{
  "norm": "layernorm",
  "width": 320,
  "init": "trunc_normal_002",
  "momentum": 0.85,
  "batch_size": 512
}
Rows from block 3 of a small multi-label image tagger, named by matrix and row number. Rows with one number belong to one neuron. Each number is 200 + 40 x the weight over its row's rms, rounded and kept within 0 to 999. All counts start at 0.
Before each neuron's rows are labels from the 100 images, of 14848, where the neuron reaches its highest value: "colour at peak" is the nearest of a few named colours to the mean colour under the peak; "top examples" is what is common among them. Only what is clearly more common there than usual is listed. The data: simulated stained blood smears. In brackets: how many of the 100.
# fc1: MLP up (model.blocks.3.mlp.fc1.weight, 1280x320), inputs 128-191
# fc2: MLP down (model.blocks.3.mlp.fc2.weight, 320x1280, transposed), outputs 128-191

colour at peak: grey (86)
top examples: band-shaped nucleus (100)
fc1.639,317,212,200,200,200,200,200,200,200,171,246,200,153,167,200,200,179,200,100,200,200,200,200,206,200,200,200,200,200,200,117,243,200,200,282,200,200,200,255,200,200,200,200,200,200,235,200,309,155,200,200,153,321,200,200,150,200,200,200,181,191,264,200,200
fc2.639,250,144,229,117,200,200,200,200,291,200,200,200,200,200,200,157,238,200,200,106,150,200,200,200,200,200,200,200,200,300,200,200,268,200,252,126,200,200,241,264,230,133,200,200,200,200,82,288,200,200,200,200,200,200,200,218,200,226,200,200,200,151,200,165

colour at peak: white (69)
top examples: crowded (93); crescents (72)
fc1.465,200,239,200,200,200,200,200,200,252,200,200,200,200,200,200,200,200,140,95,200,200,200,200,200,200,200,200,253,200,165,200,200,200,129,200,200,200,200,200,200,145,200,243,119,200,200,200,91,200,200,294,200,200,200,239,224,200,248,200,200,200,250,200,200
fc2.465,143,129,200,200,200,200,166,200,200,200,200,142,200,200,200,200,200,200,200,259,200,200,200,200,278,200,149,246,200,254,299,200,200,113,200,163,240,200,200,200,128,321,200,134,200,200,200,200,200,200,200,248,203,200,157,200,200,200,200,200,200,287,144,131

colour at peak: purple (78)
top examples: two lobes with orange grains (97)
fc1.439,104,200,295,200,200,200,200,168,200,200,200,200,200,200,188,200,200,200,252,200,200,139,87,261,239,200,200,227,200,245,200,134,234,161,200,94,200,112,200,200,120,200,94,200,200,200,200,191,164,226,118,200,272,267,200,200,200,200,169,253,200,200,119,200
fc2.439,174,242,200,272,200,200,260,200,200,200,123,200,111,244,157,230,281,200,130,200,254,200,200,200,159,200,228,229,200,200,155,243,200,200,269,200,200,200,200,200,312,266,254,200,200,200,200,177,293,163,240,240,141,200,200,200,148,242,200,200,200,231,200,137

colour at peak: grey (34)
top examples: kidney-shaped nucleus (50); lobed nucleus (47)
fc1.312,200,235,239,200,200,200,200,254,217,200,200,200,200,130,200,200,200,200,91,228,200,200,200,200,200,200,200,241,200,200,200,200,200,200,200,313,200,200,200,200,200,262,200,200,78,200,200,200,200,200,200,200,200,200,200,200,200,138,200,200,139,200,200,149
fc2.312,200,200,148,200,200,139,172,200,138,200,245,200,200,200,226,200,102,288,200,104,200,246,200,266,200,242,200,117,302,200,119,170,173,200,200,259,200,200,200,147,200,200,200,200,200,200,200,200,240,200,200,159,200,200,200,200,200,200,200,200,200,53,150,200

colour at peak: white (64)
top examples: discs (63); no large cell (32)
fc1.502,200,109,200,200,136,200,200,200,200,112,200,200,138,130,200,200,200,200,200,200,200,200,255,200,227,93,200,200,200,277,200,200,200,247,200,200,200,335,200,200,157,200,200,200,200,200,200,270,241,253,200,200,200,200,213,200,182,200,200,269,189,200,200,285
fc2.502,200,114,194,200,330,327,70,62,232,200,200,319,315,200,182,200,200,200,200,200,200,200,200,167,240,200,200,90,132,259,200,200,200,200,231,279,267,200,200,289,200,200,200,200,134,260,131,91,200,275,203,200,200,200,200,200,200,344,98,200,200,200,200,200

colour at peak: purple (52); grey (47)
top examples: band-shaped nucleus (100)
fc1.301,288,226,200,200,200,135,227,200,262,278,200,200,200,264,200,200,234,200,165,200,170,200,200,161,240,200,200,186,200,200,200,200,200,200,200,137,200,77,200,200,200,200,200,167,200,200,174,287,200,200,200,172,200,200,149,116,200,200,104,200,226,131,246,200
fc2.301,200,224,200,124,200,200,260,309,194,231,200,310,275,260,200,200,200,200,200,216,234,200,200,200,113,200,200,244,296,200,200,229,200,200,200,142,95,200,243,200,200,200,200,200,228,200,200,183,200,200,200,200,200,200,200,200,200,232,200,165,118,200,200,200

colour at peak: white (65)
top examples: platelets (100)
fc1.66,200,200,200,200,137,200,200,200,274,200,282,200,258,200,251,200,200,200,169,200,200,200,200,200,86,200,200,200,200,200,200,200,117,200,105,200,200,200,244,113,200,200,200,200,200,200,200,259,291,200,200,161,200,200,200,200,269,150,200,200,221,200,314,155
fc2.66,200,263,200,200,200,200,200,200,84,200,200,200,200,200,200,234,236,200,200,200,200,200,293,200,200,200,200,200,253,200,200,200,149,200,200,200,200,228,200,200,200,200,200,200,200,200,200,200,115,43,267,200,200,200,200,200,200,200,200,200,200,28,200,200

colour at peak: pink (100)
top examples: ovals (95)
fc1.640,200,200,160,178,200,282,139,270,200,200,200,200,139,200,200,200,200,200,200,200,200,200,200,200,200,200,200,200,200,200,200,200,159,162,200,210,200,307,200,167,217,179,200,200,142,133,268,120,145,200,279,200,200,200,200,200,300,200,200,200,80,200,200,200
fc2.640,200,200,200,234,256,200,200,200,200,227,200,200,200,200,200,153,200,252,200,200,200,200,200,200,200,200,107,200,200,200,187,267,200,277,200,200,200,100,200,200,200,200,200,200,200,200,200,200,200,200,200,200,200,200,200,200,200,154,200,200,200,181,200,200

colour at peak: grey (31)
top examples: crowded (74); kidney-shaped nucleus (36); dark grains (35)
fc1.90,200,251,200,200,291,200,200,200,242,200,200,153,83,230,200,200,200,200,200,247,200,119,238,200,200,248,200,200,200,200,200,200,200,200,249,200,200,200,200,271,123,273,200,99,322,200,143,200,200,200,25,200,200,311,200,191,200,200,264,200,200,239,200,150
fc2.90,200,200,258,105,200,200,200,200,200,200,241,200,186,200,200,200,200,200,200,169,200,200,200,200,200,84,200,200,200,200,200,200,131,200,200,200,200,200,200,95,332,200,200,329,200,245,298,200,321,141,364,213,148,200,200,200,200,200,200,200,284,248,200,316

colour at peak: white (59)
top examples: platelets (100)
fc1.315,200,200,200,200,200,200,234,200,190,200,200,200,166,200,200,200,200,261,200,200,163,200,200,200,200,294,200,200,151,200,247,200,200,171,200,275,176,200,202,200,200,276,200,200,200,200,169,288,200,133,200,200,245,324,270,200,200,200,129,200,200,200,200,200
fc2.315,200,147,209,244,200,261,150,200,200,200,200,174,200,200,200,75,200,200,200,200,131,200,200,177,122,73,212,101,164,200,105,103,166,200,200,200,155,200,205,200,200,184,200,258,131,200,200,200,200,248,200,200,194,238,200,200,118,200,200,285,200,156,200,251

colour at peak: grey (55); purple (43)
top examples: band-shaped nucleus (98)
fc1.478,200,200,200,200,200,200,200,200,173,351,200,200,169,200,200,86,117,200,200,178,288,200,200,200,200,200,128,200,200,200,200,200,200,200,200,200,200,200,200,200,258,200,166,200,200,200,200,200,115,200,200,200,200,118,200,200,136,200,200,200,128,200,200,200
fc2.478,200,200,200,200,200,243,200,200,200,200,200,200,200,200,261,200,200,200,200,200,200,200,136,200,200,200,113,200,200,200,103,200,200,113,200,200,200,200,177,187,200,155,266,200,200,200,200,229,200,172,200,200,200,287,200,200,200,200,281,200,200,126,177,200

colour at peak: purple (54); grey (46)
top examples: band-shaped nucleus (100)
fc1.726,312,200,200,200,140,284,200,200,200,200,242,242,161,200,241,200,128,200,116,145,263,206,200,200,129,200,200,200,200,200,79,169,200,200,200,156,200,200,248,200,217,200,137,200,200,200,200,200,200,200,200,107,200,200,200,146,200,200,200,158,200,200,200,200
fc2.726,200,200,200,151,114,200,200,200,200,200,200,200,200,200,147,200,200,200,131,200,264,282,200,200,200,200,106,200,200,200,200,245,304,305,200,200,200,218,200,200,200,200,200,254,118,165,153,200,267,200,200,200,200,126,149,200,200,200,130,154,193,200,200,200

colour at peak: purple (59)
top examples: crowded (69); ovals (43); two lobes with orange grains (37)
fc1.516,288,200,200,200,200,149,200,200,200,200,200,200,200,200,200,200,158,278,299,200,200,200,303,200,200,200,200,200,200,200,200,175,94,200,282,200,142,200,200,200,303,200,134,200,140,200,265,281,140,200,200,244,246,200,200,200,200,200,200,200,112,200,200,200
fc2.516,166,200,200,200,200,200,234,200,200,130,350,200,200,200,200,200,200,200,200,200,270,200,200,118,200,200,322,200,200,238,200,200,200,200,200,227,200,200,200,200,200,157,200,200,152,200,200,200,200,200,200,200,200,200,288,312,200,200,200,99,200,146,200,200

colour at peak: pink (98)
top examples: platelets (97); crowded (74); spiky cells (43); ovals (37)
fc1.348,200,200,312,200,200,200,200,200,183,200,200,200,200,200,200,200,200,200,200,200,200,88,200,200,242,123,88,200,200,200,106,200,200,200,200,200,276,200,200,245,139,200,200,308,200,164,200,200,152,108,200,200,200,200,241,249,200,200,296,315,200,318,200,200
fc2.348,200,200,200,200,200,157,200,200,200,200,200,200,200,200,200,200,200,138,200,200,200,302,200,200,200,200,261,158,152,200,257,131,173,200,171,200,200,317,200,145,220,200,200,200,121,200,200,200,265,200,200,200,200,200,88,200,105,134,200,200,200,128,137,160

colour at peak: purple (52); grey (47)
top examples: dark grains (100)
fc1.342,200,200,200,200,200,200,200,200,200,200,157,200,118,200,291,200,200,200,200,200,200,200,200,200,200,200,200,133,128,200,200,200,200,200,200,200,200,200,200,200,200,130,200,200,200,129,121,200,200,200,200,200,200,200,200,200,250,200,200,200,200,309,200,200
fc2.342,200,200,200,200,200,159,200,200,200,200,200,200,200,200,78,200,200,242,200,200,242,200,200,126,78,138,200,274,200,200,164,200,200,200,200,200,200,200,200,200,200,286,200,200,200,200,200,200,200,264,200,129,229,240,261,200,200,200,200,200,200,127,200,200

colour at peak: grey (40)
top examples: round nucleus (99)
fc1.712,79,200,200,200,200,200,200,164,181,200,241,141,200,278,200,254,263,200,211,300,160,200,200,131,200,171,200,200,177,326,244,270,111,230,200,277,200,179,200,139,200,288,200,200,200,167,296,274,200,200,200,228,52,200,295,200,200,200,200,200,200,200,200,140
fc2.712,257,200,200,200,134,137,259,200,200,200,237,200,200,200,200,200,200,200,200,200,271,200,200,200,200,200,200,114,200,200,200,200,279,200,200,200,200,200,200,200,200,200,200,200,141,200,200,141,200,70,200,200,200,229,200,151,200,291,200,200,111,200,200,200

colour at peak: grey (69)
top examples: kidney-shaped nucleus (65)
fc1.123,200,200,228,200,178,265,200,200,164,200,200,200,200,200,200,238,233,200,166,200,276,111,247,200,200,145,280,200,200,120,200,200,200,200,200,289,250,121,283,280,274,200,200,200,146,200,165,323,200,112,200,200,200,200,200,200,126,200,200,200,200,200,178,235
fc2.123,200,283,200,249,200,200,200,200,200,200,200,200,200,200,232,200,266,200,200,200,200,115,207,167,180,200,85,200,257,261,200,200,155,133,200,200,162,200,109,200,83,200,200,200,200,200,200,120,200,200,200,147,200,200,200,200,200,335,200,141,200,200,200,200

colour at peak: purple (53); grey (47)
top examples: band-shaped nucleus (100)
fc1.172,200,122,200,200,247,200,200,68,316,130,200,258,200,200,200,200,200,123,200,115,251,200,200,200,268,200,200,264,200,200,200,200,282,200,200,200,200,200,152,200,200,200,200,87,200,200,200,200,200,200,200,200,200,200,200,200,200,200,225,243,200,200,200,200
fc2.172,200,200,200,200,200,200,200,200,98,248,71,200,200,200,290,200,200,200,200,236,200,200,200,200,156,200,200,200,200,127,200,119,108,200,200,200,200,200,200,271,200,200,249,333,200,200,200,200,105,256,200,276,200,200,200,200,200,200,200,200,257,69,200,200

colour at peak: grey (81)
top examples: band-shaped nucleus (100)
fc1.578,200,200,200,200,304,200,200,200,154,200,297,200,343,226,200,164,200,200,200,200,200,200,321,200,173,200,215,200,200,266,200,200,200,226,200,200,145,200,200,200,361,295,232,200,119,200,200,200,101,200,271,144,200,200,89,118,94,200,200,200,45,200,121,200
fc2.578,200,239,200,200,200,174,200,274,200,200,139,200,200,245,200,200,135,200,200,200,221,79,168,200,242,200,200,173,200,200,259,200,200,200,253,200,200,200,200,128,200,147,200,267,320,150,200,200,246,200,200,200,155,247,251,200,239,200,200,127,200,200,200,110

colour at peak: purple (84)
top examples: round nucleus (86)
fc1.486,250,200,200,200,200,274,200,200,263,97,200,94,200,117,200,259,200,200,200,200,200,200,200,200,314,200,286,98,54,154,200,119,118,285,200,200,130,200,200,200,200,200,143,200,200,200,200,200,166,200,200,200,200,200,263,200,232,200,200,200,200,200,200,200
fc2.486,139,284,47,308,200,149,200,200,200,125,267,200,99,263,200,200,219,267,200,242,190,200,200,200,200,200,143,200,286,146,200,200,200,200,200,200,200,200,200,200,278,133,200,265,200,144,200,200,200,200,200,310,303,200,200,200,200,269,200,200,200,200,200,200

colour at peak: white (94)
top examples: discs (92); platelets (88)
fc1.5,200,200,200,200,200,200,200,200,200,200,200,200,200,200,200,123,200,200,283,200,177,200,200,200,200,200,200,200,143,200,200,200,200,200,200,200,200,200,200,200,200,200,237,200,200,200,200,274,65,200,247,200,265,200,200,200,122,200,200,200,200,200,240,237
fc2.5,263,200,235,352,200,200,200,91,200,200,200,200,270,200,63,200,238,200,200,200,212,200,153,134,200,200,248,200,245,200,200,251,270,200,200,166,200,200,265,200,300,287,200,197,200,200,200,151,200,200,200,200,200,200,200,200,229,200,107,232,160,200,200,200

colour at peak: white (81)
top examples: target cells (72)
fc1.634,338,200,200,200,272,200,300,200,200,161,200,200,200,200,140,200,61,200,200,200,200,200,125,200,200,200,200,200,200,360,200,200,200,268,355,200,200,200,200,135,200,200,173,297,132,200,176,200,292,200,200,200,200,200,137,200,200,208,200,200,200,200,246,200
fc2.634,220,200,200,200,200,200,200,200,200,200,115,200,163,223,200,88,200,200,200,200,200,155,200,146,258,200,200,263,200,101,200,200,296,200,121,200,230,200,200,200,200,155,200,200,200,200,200,200,200,200,200,101,244,200,200,200,128,334,200,200,200,200,200,200

colour at peak: white (88)
top examples: platelets (90); crescents (38); ovals (34)
fc1.194,342,200,200,200,200,200,253,200,156,200,200,200,200,200,200,331,200,200,200,200,200,245,200,200,200,200,200,91,200,200,193,200,200,200,200,200,274,200,256,200,200,200,200,200,200,171,200,200,200,200,200,200,156,200,200,200,200,200,200,200,10,255,200,200
fc2.194,200,200,200,200,200,200,200,200,200,200,200,200,200,114,200,200,200,200,200,200,200,200,200,200,71,200,200,284,200,200,200,233,200,200,200,200,200,200,200,200,200,200,200,200,200,200,200,351,109,200,200,200,134,200,200,200,200,200,200,200,200,200,200,325

colour at peak: white (61)
top examples: kidney-shaped nucleus (38)
fc1.530,200,220,200,200,200,200,200,85,253,206,200,200,200,116,200,94,200,200,200,107,200,200,200,200,200,91,200,200,200,200,200,200,200,200,200,200,294,96,200,200,200,200,200,200,290,276,200,200,200,200,200,200,200,382,243,270,200,270,200,200,200,200,200,200
fc2.530,321,136,200,200,200,200,200,200,127,131,200,338,283,200,255,200,200,200,200,200,283,200,106,250,200,166,200,200,171,200,200,200,171,200,200,292,200,200,200,200,200,200,200,200,200,102,200,96,200,200,243,288,276,128,200,179,200,200,200,200,200,262,268,200

colour at peak: pink (95)
top examples: small spheres (41); target cells (41)
fc1.582,200,200,227,200,158,200,292,200,200,200,200,99,242,200,200,200,200,200,264,200,200,200,200,200,134,200,63,200,200,118,200,200,200,200,180,243,200,239,200,200,294,200,200,200,200,200,200,177,200,136,200,200,126,200,200,200,114,200,157,315,200,321,200,200
fc2.582,200,79,139,200,200,144,200,200,200,200,200,262,147,200,200,200,224,200,200,200,200,274,200,130,302,253,200,200,200,238,107,200,200,200,200,200,200,200,200,200,117,138,200,149,200,200,200,200,261,200,200,139,200,172,200,200,200,163,200,113,200,200,200,200

colour at peak: pink (98)
top examples: platelets (100); crowded (84)
fc1.242,200,200,223,200,200,243,200,106,200,160,200,200,190,200,301,243,251,200,167,145,252,166,131,259,190,260,217,200,200,200,200,125,200,200,230,125,200,262,200,227,258,200,200,148,200,101,168,200,148,267,261,253,200,264,247,200,236,200,209,166,159,200,156,287
fc2.242,200,200,200,273,200,200,200,200,212,200,255,341,200,200,200,200,190,200,282,200,200,280,200,200,200,200,163,200,366,200,200,215,145,200,200,259,322,200,171,58,144,200,200,200,200,200,200,200,200,120,200,200,200,200,177,200,200,200,200,200,200,132,200,200

colour at peak: purple (61); grey (39)
top examples: round nucleus (66); spiky cells (34); kidney-shaped nucleus (33)
fc1.32,200,200,270,200,200,200,200,138,200,200,334,66,243,200,200,200,287,200,200,200,200,146,200,91,200,200,200,200,200,265,200,200,200,200,200,200,200,116,143,282,200,200,200,200,159,200,200,229,200,271,282,200,200,200,322,157,200,200,200,200,200,200,104,200
fc2.32,200,142,200,200,200,200,200,200,200,79,200,255,200,200,200,200,200,221,226,200,200,200,200,200,200,200,323,161,200,200,200,200,200,200,200,200,200,289,200,103,273,129,200,200,316,200,200,200,146,200,200,200,200,200,200,200,200,200,200,200,200,200,284,200

colour at peak: purple (59); grey (41)
top examples: band-shaped nucleus (100)
fc1.476,336,200,200,80,200,200,200,200,200,165,200,221,200,200,200,200,200,200,158,200,249,263,144,200,132,200,200,200,200,200,127,257,200,200,200,119,200,124,200,200,278,200,200,200,200,297,200,200,200,200,200,200,200,200,157,144,200,200,166,200,96,200,200,200
fc2.476,200,200,200,200,200,200,234,200,200,225,200,200,237,200,200,200,200,255,163,200,200,200,200,200,200,246,200,200,200,300,200,200,200,200,264,200,200,234,200,200,167,147,200,200,143,200,200,272,200,200,263,156,253,200,136,158,200,200,200,159,200,200,200,200

colour at peak: purple (46); grey (46)
top examples: band-shaped nucleus (100)
fc1.635,200,178,200,200,200,259,173,200,200,200,200,123,234,200,200,200,200,238,134,200,200,200,270,219,200,200,200,311,200,126,273,200,200,200,200,200,200,169,200,200,200,234,200,200,200,200,200,200,200,200,200,283,200,200,230,200,200,141,200,331,126,200,200,200
fc2.635,200,200,200,200,200,281,200,200,200,200,127,200,200,200,200,307,200,81,240,127,200,200,200,200,200,273,200,125,200,200,146,282,200,200,200,200,200,166,174,200,200,163,200,200,305,295,200,129,200,200,200,299,278,200,200,200,200,200,238,51,200,200,200,200

colour at peak: purple (64)
top examples: dark grains (87); ovals (32)
fc1.44,200,148,200,200,144,200,307,217,200,200,200,200,122,200,200,257,200,200,200,245,200,200,200,200,200,140,145,200,200,233,200,200,200,121,200,200,131,151,200,200,200,200,200,200,200,200,200,337,232,200,107,200,200,200,200,200,200,146,264,200,200,200,119,200
fc2.44,249,254,200,200,200,200,123,200,200,213,148,200,200,200,200,200,200,200,200,200,200,200,200,203,200,200,200,200,200,148,173,75,200,275,246,278,200,184,200,200,200,200,165,244,200,200,200,136,200,200,334,200,200,213,257,263,135,200,200,200,200,259,200,200